Weights of a small class-conditioned image flow-matching model: trained on histories of elementary cellular automata, time running down, 150.0 epochs.
Rows from block 2 of a small class-conditioned image flow-matching model, named by matrix and row number. Rows with one number belong to one neuron. Each number is 128 + 24 x the weight over its row's rms, rounded and kept within 0 to 255. All counts start at 0. Numbers have three digits each.
Before each neuron's rows are labels from the 100 images, of 14848 (inputs lightly noised), where the neuron reaches its highest value: "top examples" is what is common among them. Only what is clearly more common there than usual is listed. The data: histories of elementary cellular automata, time running down.
# fc1: MLP up (model.blocks.2.mlp.fc1.weight, 1920x320), inputs 162-215
# fc2: MLP down (model.blocks.2.mlp.fc2.weight, 320x1920, transposed), outputs 162-215

top examples: 001 turns on; large cells; 100 turns on
fc1.670:139126115129099144157118092122141151131139120125080104165105136110137133126079092119109151152110119142148161128129133116143141101084148150132118128157136139098134
fc2.670:122117127173151096169107110128085158137125141100132170106118140111112118146104104096165092121155149127122160135100093115142090167138141119122129161109101103127070

top examples: 101 turns on; 010 turns on
fc1.353:112098107139169131120163137125154147116133104138140099128118091128123129042153128134086152140121154122137097141126098125142141115152132084105111133130132121089116
fc2.353:124167116128167136108097103145138080121159113122129136127142160095148121153135100141102145122111098127141103138118108164101139141116180129156151146121093113094108

top examples: 000 turns on; 011 turns on; 110 turns on; rule: rule 75
fc1.347:148139164154135110146124131115114158138126134130141129131139138142121167113140140125106175130144120139139195145069102125157153115108118142053108156165134159090149
fc2.347:149134089179152143083116117153119144139143124125126116127144086165097145158106110101121140110120112130124156126107141131145150112196159103171148138134156117111133

top examples: 111 turns on; 101 turns on
fc1.708:143089122138139134134154139164110106145110122191151125094081148106123126127099125071139107121129141146130143114141154126124164158178118144109134160110202130169163
fc2.708:139122147175119132124094116156141114123102125181150107121135120134100122110117154107140166132144123112106110151107131123138100163192141134098083122151108104114103

top examples: 101 turns on
fc1.753:159143107189139126123155149125161151123118126133147126133135139113143099093123085126138107114111065136148107082088162117141128134101122116148139116149136117114142
fc2.753:117134130123132161173108085118151122123117098129106100112141126112140134145112133130095093151122117150173144124130195098106163154094139165114114131177137091135081

top examples: 000 turns on; 001 turns on; 110 turns on; rule: rule 67
fc1.740:128128112122142129141137109156168097124145141107103122115178171149176108112129122120132119157122110091112161135150094154152098036083143105142138090117112130121128
fc2.740:126096133105114121132116131132103101138141135141142107137160100131159126115115161130149079118105144078129131173086177131140139104142116129162115107120154130093136

top examples: 001 turns on; 100 turns on
fc1.31:099104152141119132145139152142114156104141087141125145144148130112110133123152128123123081153122133171135165062136135130107175112147178147153116138099177131157122
fc2.31:103142150134117127108120114142169169128139112135132109111114141133147122119066093114127144115117124094127105224132105179130173156155116119129144148113126149147138

top examples: 111 turns on
fc1.151:119109139147136116170125148132113123116095121160122105083141101132152120125141106160130164122105147127128148140105121124166064158107150116137157109174145132099103
fc2.151:124116123142143124128148146164110123129133126120142136099160176131144103113092158066142158165183152140153140142085126111117094071135126153142118144110046130141118

top examples: 000 turns on
fc1.547:171152115140124158162168117115152164145122132133153171111133135155111089138160091127152186150084117113150144155107128113120124103167171129121143125139136149139104
fc2.547:102117114124155127180089114155125152128117134174120087106144117112132107117114148130136067108078148105098172169148127128117093123116168112159123177119125145171125

top examples: 101 turns on
fc1.483:129108114100135131144128088118160153185152111126102110130126143169175110127153154120125157126093123123145146125161142142129176113180108125116095122129091144132108
fc2.483:147153136118133108095131164171094134132140115087137123158135151176126123110076135159133118132154115106132148109185128166101165132125153130138183119124105118109126

top examples: 000 turns on; rule: rule 73
fc1.481:129107143133105120148098144150144136124109125123158087095112110192135125159156127167116132106107132124124130121108122144117128144129100153144121131130158121154099
fc2.481:106114144132126129120135130107120143125132102095190174128098137110117108113094127128122068086129130136157172116114134158104095095133133116163120128114119112155133

top examples: 001 turns on
fc1.75:098116152097125089103167152210138166133140140129103129099134122152106154119161153095151098161130119122136125101111167154139101123111157116114130179128133124123106
fc2.75:124148169073126114131094119138141109119151129125159106089152125104092137130126165101167143120107106114091137118103087132133111142156136137133127139148129129139095

top examples: 001 turns on; 100 turns on
fc1.563:132133170114136101100138193180151114148120076143148155158127124094146166147143138076122116121138082118134128118117132134127140110114096099148141059118157147165113
fc2.563:175101134098143117124094145113109124131127107101129115150148132092126098118143131116129137118122108153118121104106142138104133144081095126177141168172147106119150

top examples: 000 turns on; rule: rule 75
fc1.172:099104102100146133149085144152156129124128156115082103166147190162122080136110129118099132104087106126128143107125101131141140147128140137152140157132132104154133
fc2.172:130128134137108108105140178086082131088120148100093131134123106133119209128143118142126093097157158134158129130104126082148147090168139135149159133116112078181113

top examples: 101 turns on; 100 turns on; 001 turns on
fc1.452:138171155169106120113118132112100138157137105090124100085093111120132058166099130146114124121143099186119147119099143112107156125160138130114135105121086133129164
fc2.452:131147107167124158114144150137078125122148120137153091122125112138145156127127116112125126112099129072135065139073131121095153124146145130090139126159154137112113

top examples: 111 turns on; 000 turns on
fc1.361:106132087135124145160099149148167143124169118134168120135129122110114102143074142119113130142123135124122147134113129126163093163162125103115176111108116145126088
fc2.361:137088111114146137151151144134131156136103154142172120086137127128112152088142138075129166139082143127105071085173149125130094134141173141106119172182151065127085

top examples: 001 turns on; 110 turns on; rule: rule 75
fc1.606:130144117146145115104145148096113104111132146178139148071161118159095155140151107152132165100100085134108131151146124070106151126121093125138153101161071104176167
fc2.606:141171111091130145133132134105163129128123122101170108091166155141137081114123131147117133115140131119148167106108095171186120140169125093085133119096137129153130

top examples: 001 turns on; 010 turns on; 110 turns on; 101 turns on
fc1.425:117104178111085145116153148116169142140072107123119158132134146094094151153138143138129139126135105168169114118158140172131122140119135106107115120114112160113131
fc2.425:173081116154159107125126108142132111128087117081098079128116150152115072105116133130135140119100133104211108098139138091124098133091144135146145115131169123082127

top examples: 101 turns on; large cells; 010 turns on
fc1.405:129153155180122122140181178159113133114093124139141134125113125151113114109113128156152113093099157135125152169132143117079128120157167142124176081138132138178165
fc2.405:118156146138108155099167147120137147118109110146140116133123132126177122096129114114129140140080119129149118140073134098121121093133114114130165156096151116103122